Weights of a small image super-resolution model: soap at rate 0.0031, 17.3 epochs.
Rows from block 12 of a small image super-resolution model, named by matrix and row number. Rows with one number belong to one channel. Each number is 200 + 20 x the weight over its row's rms, rounded and kept within 0 to 999. All counts start at 0.
After each channel's rows are labels from the 100 images, of 14976, where the channel reaches its highest value: "peak on" is the class under the peak; "strongest on" is what is common among them. Only what is clearly more common there than usual is listed. The data: patchworks of several textures. In brackets: how many of the 100.
# convs0: first 3x3 conv (model.blocks.12.convs.0.weight, 96x96x3x3, each kernel summed), inputs 48-95
# convs1: second 3x3 conv (model.blocks.12.convs.1.weight, 96x96x3x3, transposed, each kernel summed), outputs 48-95

convs0.62,200,189,202,200,204,200,196,200,205,204,219,206,248,215,177,172,199,182,194,227,210,195,150,229,183,196,185,195,193,205,185,202,213,201,186,172,169,193,211,179,175,184,204,182,207,240,208,276
convs1.62,190,207,197,197,195,166,166,205,186,195,204,217,223,218,206,212,207,182,182,172,251,170,168,179,232,221,202,192,196,193,175,193,218,183,185,286,169,205,213,198,203,222,196,203,194,249,184,188
peak on: crosshatched (97)
strongest on: crosshatched (98); centre pattern: crosshatched (43)

convs0.74,226,178,201,232,192,159,200,181,194,230,206,206,189,197,182,192,174,208,233,213,191,193,194,219,198,189,224,215,237,202,190,220,196,186,231,237,207,231,198,157,213,144,172,182,206,215,229,180
convs1.74,203,218,216,189,213,204,192,178,187,199,191,239,247,191,193,213,197,150,190,158,199,191,185,191,181,230,157,194,184,215,185,222,209,215,215,214,177,186,208,231,221,205,241,209,181,232,206,201
peak on: looped (33)
strongest on: white (81); looped (37); crosshatched (26)

convs0.86,200,202,180,205,195,178,177,206,200,227,208,215,197,199,154,194,182,235,210,198,176,221,192,179,167,246,187,174,191,237,225,197,216,191,220,183,237,168,180,185,217,185,219,223,193,210,192,172
convs1.86,190,209,199,195,210,228,221,171,197,215,215,222,241,187,210,213,227,186,199,219,214,215,224,208,195,206,213,198,209,176,180,214,201,176,219,218,204,197,197,209,200,212,201,171,213,212,214,204
peak on: brick (33)
strongest on: brick (45)

convs0.92,192,184,194,199,226,214,204,216,187,215,212,199,171,215,214,224,206,189,213,201,191,238,173,223,183,187,201,200,199,143,214,195,162,231,199,230,216,202,191,197,188,192,206,141,210,227,174,222
convs1.92,189,213,164,262,219,202,215,196,218,207,201,174,220,204,226,240,190,183,224,206,161,196,187,236,192,177,202,210,210,226,235,203,189,202,175,213,156,217,168,192,200,204,207,234,200,210,203,170
peak on: zigzag (71)
strongest on: zigzag (74)

convs0.2,229,226,222,202,207,182,198,234,228,208,223,198,174,183,200,190,193,197,191,161,195,158,185,200,207,243,183,173,200,204,195,197,206,197,258,171,171,207,187,207,176,200,226,193,187,199,196,202
convs1.2,189,186,204,221,206,177,180,171,191,200,194,197,202,228,200,207,187,209,215,192,197,184,204,194,202,131,188,169,205,190,169,223,197,179,235,185,208,201,188,196,197,213,206,198,201,179,217,201
peak on: rays (96)
strongest on: rays (96); centre pattern: rays (73)

convs0.88,215,159,208,234,227,170,190,182,184,183,210,162,186,209,199,207,179,198,228,224,181,145,197,243,203,201,204,182,200,181,192,207,186,235,208,178,181,222,200,197,201,152,222,198,171,200,192,193
convs1.88,200,257,167,194,193,198,187,213,172,204,203,237,209,200,201,222,212,185,191,176,204,192,168,171,219,187,184,200,200,199,220,212,226,177,219,204,177,189,187,241,174,215,200,233,192,210,199,189
peak on: zigzag (26)
strongest on: zigzag (29); honeycomb (27)

convs0.75,197,200,242,239,202,204,183,146,203,217,228,157,218,212,144,214,183,209,196,225,209,183,175,200,213,180,177,205,211,198,231,201,192,221,221,190,210,218,205,200,177,192,208,202,184,205,161,188
convs1.75,221,193,202,185,239,230,199,194,204,197,214,216,196,206,205,184,219,171,208,158,212,202,199,210,240,193,184,206,229,208,191,222,244,227,181,241,185,195,223,202,222,217,205,192,225,192,226,198
peak on: looped (29)
strongest on: white (75); looped (34); crosshatched (28)

convs0.51,226,186,204,184,199,196,195,211,227,202,214,205,180,195,191,190,217,199,196,228,201,186,204,206,208,201,193,178,202,207,210,185,200,179,254,196,231,262,182,181,160,214,221,201,191,237,193,160
convs1.51,188,206,186,204,217,194,208,223,192,211,192,225,221,213,207,194,243,204,218,187,207,194,195,190,197,177,195,213,202,186,198,203,198,174,120,206,152,203,183,216,195,214,188,215,199,167,188,193
peak on: rays (52); crosshatched (39)
strongest on: rays (58); crosshatched (45); centre pattern: rays (39)

convs0.69,183,191,210,201,203,177,220,187,195,186,194,220,160,208,172,208,221,189,196,179,195,194,159,185,221,172,209,184,200,186,238,205,210,219,229,198,190,212,195,198,163,175,190,207,182,173,243,169
convs1.69,195,191,192,202,198,193,203,194,218,192,187,196,181,197,201,177,193,199,209,211,200,172,217,212,192,193,194,209,186,184,191,204,169,213,163,206,175,198,147,214,226,204,209,211,193,204,186,202
peak on: honeycomb (44); triangles (30)
strongest on: honeycomb (49); triangles (40)

convs0.23,194,167,202,206,157,218,184,190,220,215,201,193,213,190,214,194,207,224,189,165,182,206,201,220,193,219,221,175,182,171,237,183,216,217,175,203,232,212,202,192,155,223,198,192,238,179,183,170
convs1.23,243,216,197,212,214,188,218,198,213,200,200,214,186,183,165,218,213,229,200,269,195,206,169,213,207,183,212,207,216,192,194,203,214,188,197,195,199,212,189,210,184,205,201,180,227,187,198,234
peak on: zigzag (30)
strongest on: white (71); zigzag (35); rays (32); crosshatched (29)

convs0.47,197,203,232,158,194,178,237,232,252,227,223,193,202,205,131,184,182,181,186,192,184,188,220,190,203,206,203,194,230,206,193,199,210,208,163,203,199,209,202,215,173,198,194,208,218,181,193,225
convs1.47,214,190,224,170,209,211,203,165,180,186,216,212,260,194,220,234,185,208,184,191,208,214,191,174,225,232,178,205,206,215,218,205,217,214,246,189,234,202,225,189,201,197,212,203,228,230,194,197
peak on: crosshatched (73)
strongest on: crosshatched (75); centre pattern: crosshatched (32)

convs0.36,205,211,228,197,221,175,211,153,190,210,166,181,183,209,193,201,166,212,184,190,207,227,174,212,221,196,172,191,236,215,165,184,166,180,241,205,179,251,214,200,189,194,213,229,203,234,221,188
convs1.36,168,192,200,205,216,215,177,218,197,199,202,189,208,218,215,226,205,161,195,192,240,204,192,205,187,202,201,178,198,237,199,200,197,173,201,201,195,190,234,238,178,200,200,197,171,203,205,213
peak on: looped (34); crosshatched (26)
strongest on: looped (36); crosshatched (30)

convs0.29,183,184,165,237,201,238,226,207,185,208,195,197,210,222,201,197,226,203,213,207,208,204,207,179,193,201,190,219,198,232,225,226,165,209,154,200,208,179,182,211,191,200,188,185,179,169,242,200
convs1.29,218,217,184,205,214,166,195,214,219,198,214,218,217,216,187,198,232,193,174,166,215,168,206,173,220,178,222,193,208,175,168,207,211,195,238,223,197,210,208,218,190,212,209,208,213,257,155,200
peak on: zigzag (50)
strongest on: zigzag (55); crosshatched (28)

convs0.20,201,225,209,224,202,177,224,179,196,200,195,168,190,210,190,183,202,221,206,192,212,185,182,274,195,248,202,216,190,190,202,199,189,188,203,189,181,187,194,193,174,180,183,168,194,241,218,207
convs1.20,202,191,198,193,208,197,190,206,253,219,211,181,204,200,217,175,212,208,205,165,204,187,221,187,224,187,185,198,220,199,198,195,232,199,170,193,154,217,213,205,198,193,202,179,209,197,196,201
peak on: looped (96)
strongest on: looped (96); centre pattern: looped (34)

convs0.52,207,236,201,179,209,179,167,179,206,192,206,180,215,213,221,223,217,208,189,193,225,201,234,209,220,205,157,197,207,172,146,211,202,195,176,210,211,185,194,154,248,219,212,206,215,201,139,207
convs1.52,206,202,192,174,187,196,194,208,211,194,213,201,250,195,201,189,176,193,195,204,210,205,213,198,151,197,195,198,189,179,189,197,170,193,206,198,171,200,195,195,216,205,201,229,200,244,212,187
peak on: triangles (37)
strongest on: triangles (41)

convs0.41,201,178,198,206,195,244,216,201,182,185,210,216,183,201,171,182,202,190,174,182,200,166,183,194,202,228,229,206,212,225,205,200,215,197,217,178,168,178,187,187,210,169,199,188,204,203,182,174
convs1.41,198,221,189,197,174,188,197,178,213,196,201,216,204,183,229,196,184,170,225,223,185,215,191,200,200,174,172,194,172,210,177,181,211,177,195,189,236,185,189,179,190,195,209,239,196,218,183,193
peak on: woven (44)
strongest on: woven (49)

convs0.34,188,191,206,204,185,210,211,185,196,178,221,222,224,191,151,186,203,185,178,178,211,200,186,233,175,219,244,193,197,197,186,209,177,225,198,231,197,204,214,234,188,237,184,233,203,180,221,217
convs1.34,222,210,214,184,206,222,215,210,236,184,218,217,206,205,174,223,188,194,241,202,217,218,188,208,177,236,221,219,218,197,183,215,202,201,217,251,237,204,202,196,197,208,214,186,228,208,209,208
peak on: crosshatched (40); bubbly (30)
strongest on: crosshatched (42); bubbly (37); brick (34)

convs0.0,200,207,200,228,186,223,219,197,193,229,216,204,183,162,170,214,168,172,227,211,192,216,192,177,164,178,188,185,211,185,254,196,203,230,218,190,210,169,184,205,200,188,204,228,202,204,227,222
convs1.0,217,186,219,195,211,206,240,224,173,223,194,219,208,210,186,212,211,202,191,197,172,188,157,194,175,260,217,228,205,213,255,204,180,206,240,224,206,209,222,199,222,206,200,198,189,221,225,240
peak on: bubbly (63)
strongest on: bubbly (65)

convs0.73,190,211,172,188,199,180,210,253,205,222,201,202,260,184,195,173,176,215,194,200,172,206,194,202,175,206,222,199,193,211,232,210,183,193,207,187,172,183,187,175,197,173,187,180,202,153,198,195
convs1.73,180,193,206,190,186,205,213,154,189,181,200,215,151,207,218,222,223,171,206,206,219,169,235,167,205,208,212,197,215,211,195,198,192,210,221,223,185,207,183,200,197,226,204,210,193,190,212,237
peak on: brick (62); cracked (27)
strongest on: brick (65); cracked (30)

convs0.95,191,205,183,190,202,155,199,175,215,191,206,259,227,207,165,192,221,171,215,162,209,198,184,166,212,195,173,183,184,219,180,201,208,220,192,224,184,199,198,234,195,186,212,210,164,198,211,213
convs1.95,217,191,207,211,213,248,190,203,170,203,211,189,189,190,214,156,200,195,214,228,198,237,191,201,208,180,233,200,210,184,220,212,178,204,208,173,224,207,210,166,214,212,208,189,238,153,204,188
peak on: zigzag (47)
strongest on: zigzag (54); crosshatched (29)

convs0.21,181,206,196,193,203,230,222,178,204,214,192,242,237,210,209,132,203,184,215,220,171,218,208,205,183,200,216,209,204,202,203,190,185,175,193,175,196,203,180,185,181,209,204,219,198,231,203,221
convs1.21,209,192,201,209,214,235,208,211,168,188,220,171,213,187,199,203,185,193,194,187,185,178,193,207,195,254,202,213,209,190,232,199,195,205,229,262,205,163,212,205,216,194,204,197,210,205,188,211
peak on: studded (47); crosshatched (37)
strongest on: studded (51); crosshatched (39); centre pattern: studded (29)

convs0.8,200,182,216,225,213,251,177,189,190,195,193,205,200,208,172,210,198,205,250,187,199,252,167,206,191,243,205,201,204,161,190,204,154,174,193,184,200,198,192,193,236,194,210,199,224,185,164,193
convs1.8,208,188,196,204,210,221,198,168,176,209,208,195,179,188,212,175,210,180,222,247,221,218,218,198,228,178,208,197,217,201,230,210,198,194,197,191,174,193,201,171,208,208,214,208,222,168,217,202
peak on: bubbly (35); studded (27)
strongest on: bubbly (39); studded (35)

convs0.72,220,231,212,241,194,208,192,200,184,229,207,157,192,179,167,208,185,196,184,208,206,212,170,230,182,213,177,212,213,178,228,200,231,177,164,183,239,193,189,183,198,206,197,191,208,181,206,228
convs1.72,205,173,194,189,201,202,208,191,205,193,196,218,210,185,226,227,212,190,199,178,219,255,180,201,199,188,222,200,201,199,215,189,190,225,223,202,194,182,208,198,203,204,200,184,200,193,204,182
peak on: looped (50)
strongest on: looped (56)

convs0.83,215,217,159,199,199,202,191,204,196,233,200,193,229,195,187,170,197,202,203,207,198,232,202,251,192,205,203,207,209,154,240,191,194,199,208,207,202,165,188,187,209,197,202,205,209,158,215,234
convs1.83,183,221,220,237,195,199,223,189,224,209,226,221,210,208,185,230,188,199,195,221,193,205,205,200,206,239,203,186,203,217,215,209,206,182,269,207,210,210,218,184,196,218,221,184,191,211,229,218
peak on: brick (80)
strongest on: brick (82); centre pattern: brick (31)

convs0.1,213,213,191,177,210,174,189,187,197,239,207,210,187,198,189,216,219,191,211,179,171,233,190,204,172,203,179,220,199,164,171,193,209,236,194,206,195,200,231,230,198,198,201,223,201,223,196,203
convs1.1,216,160,202,221,188,206,204,199,196,165,207,191,198,179,224,249,201,193,221,209,214,187,222,214,195,215,216,218,211,217,209,190,190,166,196,208,244,198,199,164,196,214,203,230,224,142,206,189
peak on: bubbly (31); zigzag (31)
strongest on: bubbly (35); zigzag (35)

convs0.42,221,197,194,200,192,227,208,190,200,215,211,192,215,183,194,222,179,221,154,168,184,188,168,194,169,176,216,224,219,238,196,204,204,190,169,196,191,191,173,188,197,210,193,188,177,189,247,215
convs1.42,213,193,201,214,218,215,187,219,243,196,213,218,193,205,185,221,217,201,196,195,192,217,216,263,190,187,185,210,211,181,197,202,213,209,197,218,202,206,176,188,224,203,200,217,224,179,195,187
peak on: bubbly (45)
strongest on: bubbly (51); brick (28); centre pattern: bubbly (25)

convs0.11,208,177,196,191,192,207,195,193,219,206,197,207,197,199,182,185,212,177,200,177,207,165,201,182,180,261,209,224,215,205,203,215,219,188,228,189,191,195,176,212,193,188,217,191,189,240,196,252
convs1.11,190,203,201,227,193,178,162,193,190,181,186,240,217,226,200,176,191,217,207,189,183,168,161,177,185,203,206,195,211,198,168,216,164,161,211,227,188,202,198,190,195,197,207,190,223,169,232,222
peak on: rays (51); crosshatched (49)
strongest on: rays (54); crosshatched (51); centre pattern: rays (41)

convs0.49,226,217,199,196,199,204,201,210,193,181,209,210,197,215,141,181,198,189,157,192,224,180,189,185,204,263,182,194,206,206,206,224,206,192,189,218,186,204,198,201,185,193,176,190,206,191,179,248
convs1.49,193,185,170,164,221,159,222,192,197,193,204,195,217,206,252,184,198,206,196,193,164,182,172,195,204,204,212,204,201,165,169,202,192,185,256,189,243,214,198,190,189,195,202,192,201,228,189,219
peak on: rays (82)
strongest on: rays (83); centre pattern: rays (62)

convs0.38,211,205,202,189,184,188,220,222,216,225,191,256,209,196,179,206,189,198,197,174,165,185,221,193,170,208,211,201,208,170,207,205,210,231,147,219,200,180,176,189,221,201,182,205,197,190,211,190
convs1.38,193,186,191,169,212,189,222,207,174,160,210,184,196,219,201,201,229,225,191,201,194,175,221,160,231,208,197,193,202,223,241,202,216,217,180,170,151,232,224,231,221,213,197,193,198,176,204,203
peak on: speckled (99)
strongest on: speckled (99); centre pattern: speckled (45)

convs0.93,248,193,210,188,218,191,188,199,188,221,190,216,170,252,151,191,177,220,226,195,219,200,197,181,166,175,228,214,201,199,192,184,194,197,200,197,223,198,188,218,198,180,187,212,179,208,199,200
convs1.93,217,206,179,204,188,198,220,203,243,181,215,194,217,177,190,197,198,198,220,211,217,211,222,181,224,221,219,196,198,197,221,156,221,221,223,240,194,188,225,170,242,187,168,175,211,195,217,171
peak on: crosshatched (85)
strongest on: crosshatched (86); centre pattern: crosshatched (34)

convs0.84,191,192,175,219,194,209,219,190,227,178,198,238,164,193,211,206,195,218,197,200,167,205,211,181,210,191,221,190,200,182,218,215,176,191,205,192,203,173,204,192,190,195,203,202,199,184,198,196
convs1.84,203,193,205,207,223,191,183,203,196,209,212,174,200,219,227,198,212,198,206,203,228,178,214,211,221,186,188,205,214,215,213,215,204,190,194,212,204,204,221,199,192,215,201,217,220,176,188,176
peak on: studded (68); bubbly (25)
strongest on: studded (70); centre pattern: studded (37); bubbly (32)

convs0.78,205,203,218,207,204,183,165,165,206,189,219,203,216,220,205,185,212,204,204,191,205,177,194,214,212,183,162,153,193,242,188,184,213,194,224,188,197,212,216,185,211,221,206,259,205,168,252,227
convs1.78,185,211,183,205,190,216,178,198,209,200,178,211,173,189,226,188,204,191,180,225,204,166,237,153,185,180,215,212,190,181,193,191,197,160,206,179,182,180,211,235,218,199,199,176,185,186,164,179
peak on: triangles (94)
strongest on: triangles (94); centre pattern: triangles (35)